A small contrastive image-text model, trained from scratch: encoder arch convnext.
Rows from block 7 of the text encoder, named by matrix and row number. Rows with one number belong to one neuron. Each number is 500 + 25 x the weight over its row's rms, rounded and kept within 0 to 999. All counts start at 0. Numbers have three digits each. After the name is the row's rms in percent of the matrix's.
# fc1: MLP up (text_encoder.blocks.7.mlp.fc1.weight, 768x384), inputs 86-128
# fc2: MLP down (text_encoder.blocks.7.mlp.fc2.weight, 384x768, transposed), outputs 86-128
fc1.115 076:474477539470466470550511465521499517419508467521487531479431496521508507485532467470475460533494489529496514487520542523513468500
fc2.115 079:541500537525496489492488553498515487512477506517496484508492487515456477489544535493467501468536494509481508507490449473486513508
fc1.116 086:561499473489511521517519508516531468483493502465516533512536509491549487476519523510463556518502491526506477474512499517533500504
fc2.116 088:456468511521484521497474472498478508532505490508454471563479494496470513545503496503490461474517457522493527508492426520466507484
fc1.117 105:479510435494491501497545540497557523470502532497473521514451475513483484501491486498491437465460467477530526503502546499500474472
fc2.117 113:512560489513503481474485454519481520464491502534461503508506554525528537530503477471500505479501532504499497469513473546491521484
fc1.118 083:488472496504506527544532465508553498558555514522481491500475474509509512467498523513519475496468492479506456504493514547524488516
fc2.118 087:531507496461481529511476548525515456490526508481490468524499545489505521524444513460481537465497520537556482460512510468492495527
fc1.119 067:540512489540552456517531460494558490463489489475506475499518484463524466502520473489497467506511493509549505538462546504500533517
fc2.119 069:470487484490497490470489531488479493552502495520513583458516547454496539540464510485524522483515501494506448516504461504480524490
fc1.120 115:508489511493515560527514566502487479568477509498478479504488516493477474494496512484500533473500523489483499472557455504513466548
fc2.120 103:499495514506468489467475443565503489495516552521513514521518542491490471513571493530457529509521501509532497519457489519516523476
fc1.121 067:491493471508470517483523513488526492514492496491473502507491486461492510483510531494472472471507481491494492449473444509537527478
fc2.121 070:534527557469514512493512533517524500488504511529476509500476543510493519456480483503535472448464485509468514473527477489501487485
fc1.122 105:494503516515456484505491492519486521527486484534478496479483489535501515552485465483487487533514523479487515539548507474500524493
fc2.122 108:503525556467540503521503518462494464479468459526502543468472475526478478479523533489529483511490464521541504532512476491479530486
fc1.123 074:514487505467515492481499472527500482523520500510506450485494526538502531496565497514518491498455520520460484487499496501512530456
fc2.123 062:531514465546515526501512462503488538487465511505501521515518497467509476500473501477450541524487491483533557534453505493520496498
fc1.124 076:510483471494515520448474508489471471506498501503510482511526492509497482494498494533511506505496547528456517482540475463506502503
fc2.124 070:496478514520466489501492515513529523498506486500481527500477516481522486470503493518473478479531480483516493510491511553536514491
fc1.125 082:546467511534540489499493463514525504517513505515510444510501499515475513512486512462536489531502502475506493483494470495465512493
fc2.125 074:469520508506486536474488522505514491525478489500507519556512508497499502537505480499450478497455507504528452505483461512490516528
fc1.126 116:499543489518504534541514500519524491452450479517476478480425487505564490499504515490495516494536476462430515514483500462401513510
fc2.126 112:532555547516519439497481460457545506485509502476510505521522505477494539468525453480579482481490471532486535543507509559516497459
fc1.127 113:513464511504534500529499472519480468523471503501497518463518519548512519540485482504497468534517484450479488536484507512501514512
fc2.127 113:498476509490482454502484442478511481488490544517509518495534496502474470518479516511516492499464508523559491526511499521490491481
fc1.128 049:507437504513470504507468471519530503459514511455496508473500465518476527490501510513498485495502480526480496524520473465486517459
fc2.128 050:520508484501455487547535506484501503507538513519524493498475546504510498503486458470520466472495513495558489489505473486524506508
fc1.129 069:524489519547554522488481484500484563495523480460515487496510472480493494531484494501460535508455497528510462535455543537503513483
fc2.129 072:488490461496466493455526487508477481497510533497505521499516493468519547483518500487499469537502558517513510527485541508544508463
fc1.130 073:461512514509556505469488530473491514542503497495475480463502520521530540484511524528573477514524510461537494527474514447460531513
fc2.130 073:529475468518456480510531508515510513437510498508508487519506459471474471485477499462447525475529505509462492492515518537511518514
fc1.131 091:513488480512508525522462491529503491504507488468535495527486477499492466446515441528500464482511491540510531493535552547521500480
fc2.131 101:475481515473466503476487534513528462480528493496516530501511496508501514496542488475496489541489474520502535482478460460464516488
fc1.132 105:477489498507490504505501456473471502496489543487511542508531515479499475490533502483506493539509499509506498524511554489543483492
fc2.132 094:509508529520498502505481472491555491502457457484510458490482514500474482484488509468530508505497499480531486545468497474482465521
fc1.133 104:519450462525523491518478440505505555486493483500484522498565518522533496504535495497463532532491484507475512554469482548513504489
fc2.133 097:478489492506504477537488455455521493477488458520491476479492513512512503518499465522496544479530479541505536468488507494462458543
fc1.134 062:517497491511473452552516504447499458509516499514512541537496502516519539480523474505490513506502548489498485478516496494493520480
fc2.134 065:504479524504510473490471500526450512495508512484479470537490485503492480527513505486482474482524491539554492511454502537529534509
fc1.135 132:490530491462511492531519479479491485519519524534518543494481461496474503457520530522465480519536457472488510505521455484477506465
fc2.135 135:536524513504506505535506524484518471503503494535495500519552514511474527508490504551481540493517478527522463504438472534480505492
fc1.136 053:515477499498450494516524539507490502525499487530482503489481514524487511501476506482511484505534537499451495501528520459470495519
fc2.136 065:479528506489544483502540473511485489482508518502492539493450504514528516479491486514511488478486486495529480508494487475523454483
fc1.137 111:496487480480497490500513480489524500489517499523519484477526526464557509537516485444503522479475492524478432515436439485496534478
fc2.137 111:498502536518531496501510551474490504581477503487484478542498497508461549496489488540512470511427501517513496495503502536530467508
fc1.138 065:512535498446521501487495477545505509541492516474507492497466530491504508455512471486507520510502470489439498527510453427479524421
fc2.138 070:489469481511488517503511491486489503552483536493507474490562497483509548532455470553484543476506476478560548440487469526516496519
fc1.139 080:477437495497510527480473518514549487506494502505503469526522547462499486481495491468475554494432482509477534481518533524481500507
fc2.139 085:493478533477518491531496526507487494487467484540503524479503479551473544467507528526545478531530538489498489488504476465443492472
fc1.140 102:536519526500498521477522516463524444495490508505530525547543510500464503472480487495478506457526436463482487507502497497490506495
fc2.140 103:487516458475514499493532511544472481502476492498472508502504515480483500545487478547403495559455489539552500485535506513487513484
fc1.141 113:539530454500525485516515480489495518528492512517531500513529478498471502482481510517488516499513477471464484499504524455534485465
fc2.141 118:520533506415487497515539490478473504489481496505499522463492490536482443498483493517472498484507509470491495553526501492479511515
fc1.142 118:503497470466523503486493509517489530531512532503509519548510492472555481475481510504492525445482489515517510500526504465507483515
fc2.142 108:500502556495456498517485482546466499479541478478487513475478503498508488504542497514514492515494556482472491514497490506472528493
fc1.143 102:497514525496514481505455551506494552504531524516500486478473503490482469483467512522494513514540540480501481485469524498485506525
fc2.143 107:495501466490502495528502518459498521449504469504495477516500525528472500471508518488509507512539500492507514526505488518505466488
fc1.144 112:490495513479484498515499528518472466499466455491488522508471503468503479496533519507525508507471520475460457521495476473498490500
fc2.144 106:502475497516468513526492465498538502495473487469514532526456514467483545495527480546542527527493451520564529524489531481482472481
fc1.145 102:516464512457486499524479504505474496490489479519479460491489542540460463540532482460478474511510527507509512497502502512537514495
fc2.145 103:521524477489503491459466507522505473504519486454530526529529505472559553492480437489461483465478480498502522541502492471500507524
fc1.146 089:521506503530531489506480473474546528537497508504471489500519485477514502518528503539526482476523473494483505503474500489494493480
fc2.146 087:517494471481495533494488479546497474502507464501538502524530501526540541446478486476507502496485529471502517477518499470477512484
fc1.147 055:536460525501500506510496513505484499513525497542487468468521478563480505517545485497472507488516491534469494528508539531512524439
fc2.147 057:495479467498511490500464533466458482512542468511492507538474493473497502511469523488496537509453541510492532544474475494523489484
fc1.148 092:531500449501541488514529494502477492516500476515524495526507469480459504445476512522522505475524500524493509492466520537528488478
fc2.148 104:485484511545513533481500490483458480469542506494501479490476512521530515488497483500515473502464482506569489496496522452511504481
fc1.149 152:465467518488511530498466449501477518536466488484480495533498524513532479497536508532449472518477514513450497492533486505490495495
fc2.149 146:516533483513488522464525509517492501461512492524531491499514479473485528510515504497474513479530491490526515466497523516502504508
fc1.150 071:495502470557513469510523491528476490472492499477526479535509463522473515512502462502494432528527475471440474507498526500506509491
fc2.150 081:545491509508473476519515476514503499492454512529480525520492507514467468492510534536479512461513514526568517487485505507497512458
fc1.151 145:483488499515485482485541491506477540541461472459498504491513473488511457479533532511469456484532491499470515500561481546480522493
fc2.151 154:433500524504476503510502483503494497515509491474521492534509507556518501504527498532544491532481500490477459491500481536517488520
fc1.152 142:504495502521521442476501501572485500506525527537516509492509561501502531529499490503471523428505467555486454497505531442531532463
fc2.152 150:480514463528457498505539513446483506487509492499487447474525528491491491527462493516529449513483529510493503507487509506505508496
fc1.153 088:517497463489472504546508505487458520502488522537540542530516511507492524516484496499443484507516499475498489495498464493470517497
fc2.153 086:489469474475504487529517515493533495492508490497546508512486554511527517465496453498433477474508522508492476519495505496528475516
fc1.154 057:483490520531453504507499488544528491515529460493533519491508512511495488486509541533510465497521464521469498494503526532499500488
fc2.154 058:492503501510500563519522475480464556492506508521504488487477494474471529507494503527474493546519515466512516516541502507533469467
fc1.155 115:488483508507464501511488511487504523487520507477432491504526502498490504533473450512458491518524475482492484462523540492484538479
fc2.155 128:507492509523446494466534516495512514452508504555502538538506495500469475487475476482550509504496479501499500480498503481572506505
fc1.156 078:487452492489526552498483438516497508491500521466494479507502456476505499516532464481490521562467448468486500553499511477494565521
fc2.156 088:512530487503490543527507525461500513525506516533458451497486529503506484446496540534453442528502497550527482552526506566501498492
fc1.157 096:516452478518507520527526495487495494505493495544547472495559464471477450447462528501512487519510462497501477486496515515504488461
fc2.157 096:441481477488476511498517558490463474480538522464493516536492511484471528477512504472495501462496566506506488528509552458439536496
fc1.158 148:504520572537492492522485457480462492487513534477482470525503518511426496537484496469512495530495487530496476473513556508519464519
fc2.158 149:479477498537502498437493488517507495457486519472493484535500466494517498514509505518515505521496506516516514505476532453478501503
fc1.159 112:495512525502499496492494535487506497527514514497519518541494468483493548494488494540498469485515464502504525437534507462465569496
fc2.159 107:499499550477465498513512490533554499519507532491508474496518524505521460505484539462520491511501496491529476505495526490502503476
fc1.160 095:506482501503534512484534437498504493528518538491509534473532531495521489532505508533481552581455506505517501478541461518495448552
fc2.160 096:480478494495491468495476481513522501504481491503475481494485494488476498506504537484448524434512489501491524484495504560486522512
fc1.161 131:519516499501497523514494494499505500503504478464471484469550531492516509498492495502472473521529535530540462533480536479501481556
fc2.161 094:548440457534499466458524503488529525508495520494531490525480488534493514525503470490468496524490498452484501463499460520506498491
fc1.162 058:521489475476496492506526522518479487552530488452473463505490511514489491538529535511518459507504479509537484509549472518528505496
fc2.162 057:493493491497514499501511436501490529517510535511531495522510491522485526492471541503488516503514498513485482473489529497474523496
fc1.163 112:477502463505505516519518528493550537465546502493479490485520515489516502480492500493503513514517477459548486495507488510415506507
fc2.163 086:511491549519458567469454511476473502524469507498501482522462524521467481501503528509513484532489525499473484531448493492516484479
fc1.164 051:486465486496475534471505448481528507504495562532501542511525519481485490501510499514519475504462518478485494516538472486540489483
fc2.164 049:480473540507538490497508478508466497493507441472490492480496507483482515507471476508476523486551483508523518486499527505482480499
fc1.165 116:533478452507541514501484486465517567470540493506527466489509490510518503506509491520501502516511481527514465470516508553442493529
fc2.165 092:486524542469504470504440526510498463528493475510487511505505545515507525528519512527472522500491486493542483513503528513476494464
fc1.166 075:487519508517484541474523503476536486504503540499476482493528460530471519468484494517465485455501478476477510504457517494502471478
fc2.166 081:482488516452523492519466484539421473491530463479527490508504521504524507542516495506529426522475536523549491519512518527529505492
fc1.167 104:474456476457470504507509497519547458503514464459482472478518501484514486537516485526492488485501514465493521461505488501499505504
fc2.167 108:467515513548510531541565495522503499489505520505460504468473487490488481503498471533526517428524467535502532476518543493474467481
fc1.168 098:529485548457468508506452457493508484511523510515544477495536436483522533501503511483448525544513494487449499455475489520473551428
fc2.168 102:479506499510475492531520488529462519504478515469498564477515482490478442464538465505512473504472523488471488540536506461483491456
fc1.169 100:498479524510525471527488493451511495489440512502454537513466511508524483479513500490541548473516524477502469537491531488511499491
fc2.169 118:488521477542473499496514542442505498509507516497464519506543515500521508540496478501506492506524503520523514481508504530483532498
fc1.170 083:500479458522525537518521486501498506506493507511525504493488502479487498479494511544570496469497492508482486499501439516508489493
fc2.170 071:491440439486524553509522574520507495488539510491525449476485483516499459518507508476469475516497483516517511433507505478482464523
fc1.171 124:516490489503492509500478497485487461523505494528460479480449471549497528497478503479497438501534487501511541504510491530496480489
fc2.171 117:471545508542473510482485505446454485537476465515469518489510481513522515571476451482456498502498485496503519505487474524481503530
fc1.172 094:542533519507475463459526533508482525525475517464444492455515515483514514468500495461532520496522551487528486446495529482487534484
fc2.172 105:482516530490516502500496527464516504519495500528511501487487469479516529496493499491517494495483474506480537502499509496509486488
fc1.173 108:519501482465522514516472517498489496461513512507539537476445521493525526458502483456492489526489469524489520521505465474469493506
fc2.173 112:497503486511472519503535505477479452517518521489496505488525500527519483475497514536444453480544484511541483490528490509471534451
fc1.174 130:536494466512496528495548503541456526525509496511522480482490474467463523479503463467491497474493476495497510471506509505502527476
fc2.174 127:517551483442527476516474513484483508538483510513523519552520494532491465530502497518497494504496471525503470541516541486480449496
fc1.175 123:519483514447501507520486443517480526533525515491472497486529486505558533501501502474533438506518480446471461469490525495518506481
fc2.175 134:483492533510499509492500503528516514465470497476490497494563475485518490467466519528509492536495473489482537535452535475510505444
fc1.176 063:512496528536494468473463478506486484500517534483526522470504461477491498553541536520493496466506541517506464503496556546501516452
fc2.176 062:483469468538476515517536488504504480506490452483519482515491480527537498497471466456485480493506503529534532507464540518501531514
fc1.177 049:494481499496547471482465499534524459478495486474511491548518465499478494487480524494463494453515513489489468476517505521528524466
fc2.177 056:492479459515472513518528508478454502522505499527483496461508566507481525523516498499477473546487487482494522502492480503521445478
fc1.178 162:511498495488529496523530502480474531517511464506506495477501517461528540485486554517513485504466500494463451479561488436465472479
fc2.178 169:479473462499462499487511473505505516484501521474494510484468456510500424554533495476465492485528476489453506511498479580525494496
fc1.179 082:550526517541524502526481501448457543450512483493524501444519484486482511518519480522510467506499533519518437464511481513460500513
fc2.179 081:480494498485502489464505469498518503562567524526476493499494483514497510488499509487489475463490470454491474509531448513483530486
fc1.180 103:554494501506499479503514511546513507505510485504465512523438519502523530511490517506468501453548509481496483504451537472519505523
fc2.180 108:479533500478480527509487488458479518487521517520495552509506481530516533479446512533488469530458502502516487563542525492500463480
fc1.181 132:514476494506548493456484530543501484498499503468537522495534550476515500450484518519495511477522540477518503522547519494565528519
fc2.181 146:499537530486474550537437512472499494509502432459485528470529494524516487488532477521497438517457489519481484480478526536497522498
fc1.182 105:502454527504510486519451525461478503529507503524458496510515527525504526502526510491521511469525456454491525491543543475489528492
fc2.182 128:540507550525486486484476506522499499465441494529480486458450500525504527488511498459538472502497539484472501560450450470501467521
fc1.183 081:469457502485503488468509523492509488556523522503509496507563527521488525535470490468477527496533517530514477494502519493499523499
fc2.183 078:503499475464489511492499518523484496494528522494481507496475486517512520446460477514465477498490490460503487527503488488530553540
fc1.184 071:560491531515500462475487483496489503511502497556519497555525493530514523549514472509504470495525490515505466497504534522505579483
fc2.184 062:506465455535507514492510522491497529520487525485453465441471513497491520475507492468497493484442526474503510506472468472502505490
fc1.185 074:495463491469493493453521469523478501500497490516525470540570533483529537502509481499515498529473475483467452463489530489533495454
fc2.185 078:541485534521468480481514478470509504432484498480466482482479546479524453507462517504500517535466465493509517528523482439496532515
fc1.186 083:483480477512484506461472480476494486500510492487476498468534484503515531503451520486480479496499504524499494483500502523480492511
fc2.186 075:516530492486460493491519487506514500516523496521484527525489523534464511488452506433515508477461468495487507507506452506447495490
fc1.187 063:443548572472509473517489506461463527474548531483513490483510445511510520520498513476507544467517473500477492473481488510465460495
fc2.187 060:495431465537488492473514451470498488479516495478518449509523482470504500488450483504488520532478518524499507506487508511471490478
fc1.188 092:499496452543538506502509494469537525497518495469499459470505478467501495499492466502501490498520472480511468509498517566447523497
fc2.188 104:507488506463492495481513472508506457515528546521538557501527536481512455503507484480517511507506523464513484500498537439455523496
fc1.189 095:539544467484526469507513465485521491612523529481488450520510492483525508489497464487513508517526518488451481521465563491509517541
fc2.189 109:541504520494493476451536502508502483450474512512504515534478484492516476491530542488504544534505518478566495519537511503458521498
fc1.190 046:478515506561469515513510503514508515517516505488533530499458496487523509498510495511483489495464491500496474469479556512459475464
fc2.190 048:513476497489525521515515469493476484430489497508499483490529523495503471559479460487492523515537517512553544497529494485511538536
fc1.191 150:525508495521566484455471476458482528492522528493492515486478498485491529512467492498440545487501518491492480487476501532484506516
fc2.191 151:485538528513475529524469511483481512495559524566489516499493498467489503477465454505489489516492500533539508488496484512470514502
fc1.192 086:549509533479527509503501512520478460496493512524526530478539493510510511505519484486494488440535484497504504481502520482516538518
fc2.192 087:520484519496512438540480486454497504492471483503483469507510533527484494520444500485499497489518496501489491503432511530487507473
fc1.193 081:522544454527517489482488478478497494519487497487476510501493500483488434483500476529460503554527491474496511516474525489476499492
fc2.193 093:565461521457505490531507504507530491466521532525513485521515511496491506466516523485488485491521531478467448504480490465535507516
fc1.194 118:502515481518503511539512533494508482496484476465532495474495481521538545467470524496477580526511536501499495533529548428456544474
fc2.194 104:513455452465464507526487507536450457477507489495438499483470482511467488535498512527559520497493522522468476489511486471523512504
fc1.195 113:499488508492494505525538486498455542545502532526470498492481458521492460488518521512516460523501493464509510512535466467535502524
fc2.195 127:543513545492512489477497512505473503471454495512501493473446503537491524474496517470507468519467544508510510528481481444491477523
fc1.196 102:459513518543525488504466513515515475472479525491487515524503504518462530477499485515495548499499512520487489555503548536492528511
fc2.196 089:544499484482488514481527492538454520520507519479518470496486454504514527468490527519481516489496503477502555468507488481506486525
fc1.197 072:462518543505518488523478488516497513534544462542456476471528506530487461539497455495520498506477510500474509513490490559540482497
fc2.197 078:532498464490467494478498482500523472502495496483529509482513507469442487510503500525467541506501497564478494500477481506512472465
fc1.198 046:502491509469532459500499498481509503480521491485494518511513513512510503526558525514485483509509503519504505510511464501502542510
fc2.198 044:516509461508474542516531549488455534498492513508490471496492489504513506455453502481509496551493550464518485493485485524522494457
fc1.199 093:545518483502526483453462495529512453521503506585506514544476506470530487517489496484501526467514506451509479504518517512518543515
fc2.199 091:475530557488514521504512526478474515501509435468486510488555537555517523490495483518546478487474503497475498538500477441493511482
fc1.200 154:509491530493462512501455506513494505526486506454456464498506520495461500519476518472477491509456527517475522481517504488512484508
fc2.200 145:516529512486514536506505495493545519534521530479509459481522487470474489508497548529518512482467506481545471498476471489494489513
fc1.201 099:497498512499498470473478477528498529553520529441452474467500511538503503514513522496508468475551506513509463514502472481567474491
fc2.201 096:516524478500524507484486492496533457576495518493497509483533476473471523485503506502506510437442527514461480510481501516506538471
fc1.202 141:536456497467527502503493452500507543481479531539504493518493511487506488572474508503491521527511485492512521469487479499550470490
fc2.202 127:454529471524479545489466505493515466508464494496513534530538499484479499483524487496461503481493509484482469492524497519464482472
fc1.203 093:491451522454488496506524490417497491545491475519518494523513418527481545525480483488487477503513531504496482505473514536455530541
fc2.203 098:479535496525491495517488465504485501484489489514469472502492520487535527478487496443505516469514518508517508481536477520506466510
fc1.204 075:501515525531501488517501465511489497490538494513482513481530486495495521490502501513489522519499520565546497446495540507494532504
fc2.204 072:506487477495493506463505462519470495557498594494508489501461521505505492524459534531505474524477491515454500504539461479506504529
fc1.205 093:516505473511531555510525501484512522524539484497505523524488470489507540520519522518546489448545475493429493470491483521518494496
fc2.205 087:447447464499458475526501495466504470512534475506517499469514496508463486437456507512492485474545501526507432569501511478469507525
fc1.206 131:540512484503508534486522508501497484523493480508514502520488493491520477469516516506532492506470515483527468537518525489554508491
fc2.206 136:515499488464492539498527522548442492519535484490487507474515505542515509504535501535530522534489533486508476461535505489469527486
fc1.207 174:494494477511501526524508479511509535499507522537533515501486477473482488502490488516526467506489513490481506511517445530543494500
fc2.207 171:492465455511517545549506545486498499478470462495508482528480481527525490484513519488458517496538473505492494495488507520470469539
fc1.208 086:529503466522536508503486493499521523538549470510452502509500491520516495513574504516509461464463528500520442514473488474526503531
fc2.208 090:478501555476486524505480495510501490510512517496517512487507475498502567526509519489517480478490473510540505485500509522466500469
fc1.209 151:553487443505478508487508502490509482505476566494511539556572496510483488501518517488480492559516479464491460532490514497506492464
fc2.209 177:526521505459457488472562520509442505491477469506496547513486506486481524519465513526463488504529497461544508491546480531515504502
fc1.210 132:472491522487523490446518532489462489562536475499516520499466450495540529498459518499491505489529467490466532527540480469471482469
fc2.210 132:499536496480462528525545494505499511450493514524470544465551507505470514516479506511508461532507468499525515534504500487497493505
fc1.211 080:525463498464507470530494510521491523530513499455539493508527522509475495519517509491497470518541489499496478481546508502559512504
fc2.211 083:492547501494528538514515465498487493496501502505521502530477544485505507493530450528509523525504495464496508478524518549498524458
fc1.212 096:468493521509531470472477476481518475507522493472492518515536481477508546515486497532511498480501502527505492503460486509503491493
fc2.212 103:479462455503475509508505522502518495461529522525493484520485484497523523484503528503471495514468509538491503495515494531498468551
fc1.213 062:488505526501565483509493461498518501509485496522489484553503507475523549537556504531461522536527493518524531508482486498504515501
fc2.213 061:463459508493480528500514511494479488459490519484461521498472485524538499514473534508514478516484494506502514514504500521496479516
fc1.214 095:498467519531458525529517492513510500525463546493551509509542490493541480517499494477540504557483453498471509520485513487484531508
fc2.214 093:500482504485463519488510551489512499486502506518488505530442516482506462495490487497474510517527494474494509468481502543483486510
fc1.215 098:480466491517553520472528466478525543481507438433496499503543489506496500523529485524482513555537488487505481503499520514489503502
fc2.215 101:500508456521516495487502437502527500569489497462531517481523460521483518470470502456497491484465538548508438525538489515547516520
fc1.216 049:555561486419529495478540490520495476520518498537524528492466521485501512493493512459516499491485505527464482521505459464500514471
fc2.216 051:471498502534468513550513502493478494481461526514494486489533523511494510517491501524468531454509451493525520463480477487521492508
fc1.217 133:492454504461488490509479455500477443495493509483535480531530469511522559513516517494503524464497531527473512527514512510451503511
fc2.217 146:456495482525519459501483514488490517509476511520566515526514549512490520540483480527472553467508462515486503453508455527551471494
fc1.218 056:508472471457467477505491452514490480542449521502528480502505491478496486489506486486455509537503531465458497498479482501506506448
fc2.218 059:517531499477531534481538510541480493475517524529493481488520530505513488490488456491565484483476512502503503514493500452501489543
fc1.219 070:502503520515524505498509450449487476545542483511457461529544480570522521479484510506503495528483518504490498515479510523450431530
fc2.219 073:510520499506498535478561503528518529525450463491488526526464519489497521517486517465513472483508438523482508486521500474476511485
fc1.220 127:508425495492471540463511473511485561483486523477508484480508502522506490468514467490532453518495535494519491508494498477547493542
fc2.220 130:493503522458505472483520494518511441476524507503500463461488505483493542506504519522558489490527545498484527456479486473515511485
fc1.221 058:536485520542503515505519502495484529521534498479508521504513475504473527523489507498491543531487498494477511501499507498487466471
fc2.221 059:480499514494460477465477484494478453460511490509471490506480508487525488490488485500513463487466533459480526527523472517522563511
fc1.222 080:512521516485540495504503493487504473527512501488529486492523478472523562489500507487508516485528487485423491494487516472461497519
fc2.222 075:528486479499471513473508523505543471499468459488456506483503508522487495508505468482499519515530527525546471515516524540501526496
fc1.223 059:494524506522501480506473490519543503490525481509462488475451490512523524484539477524466438475472498524513512523439488551464524459
fc2.223 062:519467475513499499499495511498512465485518511535550502474505508467487507493449542523526518542536479536533535490503507503503478497
fc1.224 064:515456535473495473483488480487472506487520515504531487529536458524494547530491472515481509485480514524493445458488500502525557467
fc2.224 049:507539470519514549533512529513517503496509497511489526437472523462491477526523529497505495503528506487455527538462466522456507503
fc1.225 062:532468509527518501483472489493505522507490488507523507524503508545495540522559465520537489533494498447497527493506501494482526515
fc2.225 066:475484499504501485506496540473494480509505481465461499488495514492489490507476492537511483469541502525492466505496553524529524460
fc1.226 119:491497497516561494442460493520507512489498486545522519511502512495531505547490485485497514494536534507485487498504493486508533503
fc2.226 128:567483569528463541517476494475455485504482515497524476505492508506483508490560549542485467473511504457527454493518495499493484499
fc1.227 157:490518516486504522467519540524538519483505490513498488521533487502498523558509510472510534463541514508458505488517493496503457510
fc2.227 154:509517472453526523527480504538520548486506475501520533518525502495431468497542515487464493515517469519539495534505500521502501531
fc1.228 101:485495468504505511509539486519485493496552539496458514475478507471450551518464483493493522512509504497532506487526527488478510520
fc2.228 102:487496472459514538483506503491499489469504572473519479476491492501467457466492525499449485500506503500485467481530487455507495492
fc1.229 102:487455501466473460507507473538499490534494485488490470486541494531469494537464524512515469478509550515454500488482501532487499521
fc2.229 106:447496541496540505459499525456531459503501492534480481483523532514493487476505481499513540536496519557474528535491497501525477466
fc1.230 132:500485470498523468533510546499498457488473469500510521513495529475461453464527494487479468514478523479513502500518501476517462494
fc2.230 116:500522483471509475492503477491502525537463482527499463528483506525519492524518488532499473517529524451542472492453483559542521483
fc1.231 104:495483534475482522538520503535487487548535524480498486534456487511511550496533486472525463527513519505452546508470463528506482489
fc2.231 110:473457536537479482511518478490518517471490537474496535533498496499477481501512484547518503509536511570483547549504527506480485516
fc1.232 071:541507543442538481467502522547487482518490536493492503541521470501499501523517454484443523478500515501502488489492507517485490516
fc2.232 076:485472461514504505546522491513466507477490517488508504476512553459501505502503537435544480472512497526487468553539476488479477499
fc1.233 073:576509551471487452497508443493552477489517512540504481552499491476504511481518509516491495505531468543497479471479517491539520443
fc2.233 070:495529491510509553532506469468455505508487528500509525534481540476537468514527516509537491497474519514480507492471465500538498476
fc1.234 089:532514463516527509482465470480509485478499524463527469520535477456533521495503468504469527448523477520493440494480519547477496504
fc2.234 087:494512500479514476490517521479428523510513511514482513514469525482522512550534476498472464478529514493486498476479510479466520504
fc1.235 118:532529523488495515432540482460480507493509508495511514491503543469549500496522539493505512474500510491479523496479486466509449481
fc2.235 135:437477515524490503541467495503463518479493467485484487499511481513529478510531482487512492530496486483467514515519487536473508487
fc1.236 080:467481446498479462520459481518517516502496498483516509536499483470527507485501513468506465503501472522522477512490527505467520490
fc2.236 072:495481547501562515534483516491511470486472474511492503482514465487568509486489484460498501466476494471511514455529515525520493543
fc1.237 105:491469500513543465480470435522522495522494494509493471509509481491496505482479477458473528516497511471490500508507517540478512471
fc2.237 112:479502473503530530511465474507530523496511522523481548489531482507502505510463505522475485518479504545540510544480483525508502495
fc1.238 073:528502515485474460505515432490497509468498519498459561520520516505468493503519489491487487520487497463494471506490541523528491469
fc2.238 081:512527566529499507535496500487496440470483472468512509495531532476548517501472487509487520493525501458497519501490492466473497497
fc1.239 127:489480503507532511524518476518528517540513463473555494450488472489512507510531506469501441504478502488497498521544500476489490485
fc2.239 117:500516561481497467511523492525504529506518519529492499510468497512473504513498485510508448454498517469459473496491529523465490500
fc1.240 098:486465499535484473476503470512473502494505491541517499533525481469512496508509480516495518499496511495511508494492470494518524490
fc2.240 099:514528486486505503502517495532496493508518508510482480475485496487457498522496461506469531480520528525508523473489478542507522519
fc1.241 070:488489509459463485517522488509518523496512536508502519493510490525500477484506474486494529495493503500500459482458475463541566484
fc2.241 068:475506480523527514503534517480491461492483497505517492497508526474509466521499479506520466519462500464494479471522512528505444480
fc1.242 088:474544522532515461492479513471485510478540529494534479515526526508442541515455478516502482496476526508510478502479480436468537508
fc2.242 091:513496527503515517506472531548538566519506512469452515533513490512491516513467526530495500504502491495536523480559469529454482513
fc1.243 141:530499546494521511513505525543450543506517490478525512515474508503489507499524467521482489503444513467481497504517524516555485476
fc2.243 122:502488539542487496508482519479491495466531522510569509507456461501511504501518473482518535472480522516494492478525539471483541474
fc1.244 081:484487535499465487454483447499504475509462527509527505510494500481496545479464474499560567506462542536504500542510514510526505505
fc2.244 076:514498487454543531513485565516522512501470471485494515533522484515539528490514527493454509519494484490519508517502484505490549474
fc1.245 083:502517487492514496480524515508495471528492482471502489486515512485480515523516502489487518470478515506407507479542484526496490500
fc2.245 088:469529544452525479452520496504478477531487479496492498485497510504488502498536508508528460479540534514520504450492463474482506492
fc1.246 123:494523511525488467494505488492449493564491490497506519489479506484482509512506465501488468498496471536494473521514514501539496498
fc2.246 136:493462496495521550529491533458540516521535439547499558519506456520519503510535494499523474544492507535469486535523489463520500514
fc1.247 123:535479505486469482485494438520495513511519508434474496478509514503516458486534485489521490496484495500486462528508514508495482503
fc2.247 122:490535486493461531450493479499490490450488515483479544522521460494515484518508530473484520526518521509524498472520540488510487493
fc1.248 134:489474491500513494533474550536504482491526461488542433473502521494491514486450508455508498490521501492483492500524521514479489492
fc2.248 140:520543501495483496489492472491525470493504527548485523500515544525499521493457501487463474549473515494479478515499538486512465484
fc1.249 096:525494478520570571518493507487520440568501482504507542488512457508505487466455502486480496455491498497496481525520516500474518528
fc2.249 102:500510483451486491481519480505474485529467466539441510528519478517485550489530535510423464533525508515475542470474436466532500509
fc1.250 101:548479490505525494514486479479513514528518514498478484507446471441476512486499477466504497513506490480491539499513484517508512467
fc2.250 110:531541493542517500465524493528516529501500505531510522505514522501447480493540547464529507468486508523506527506491519472564497437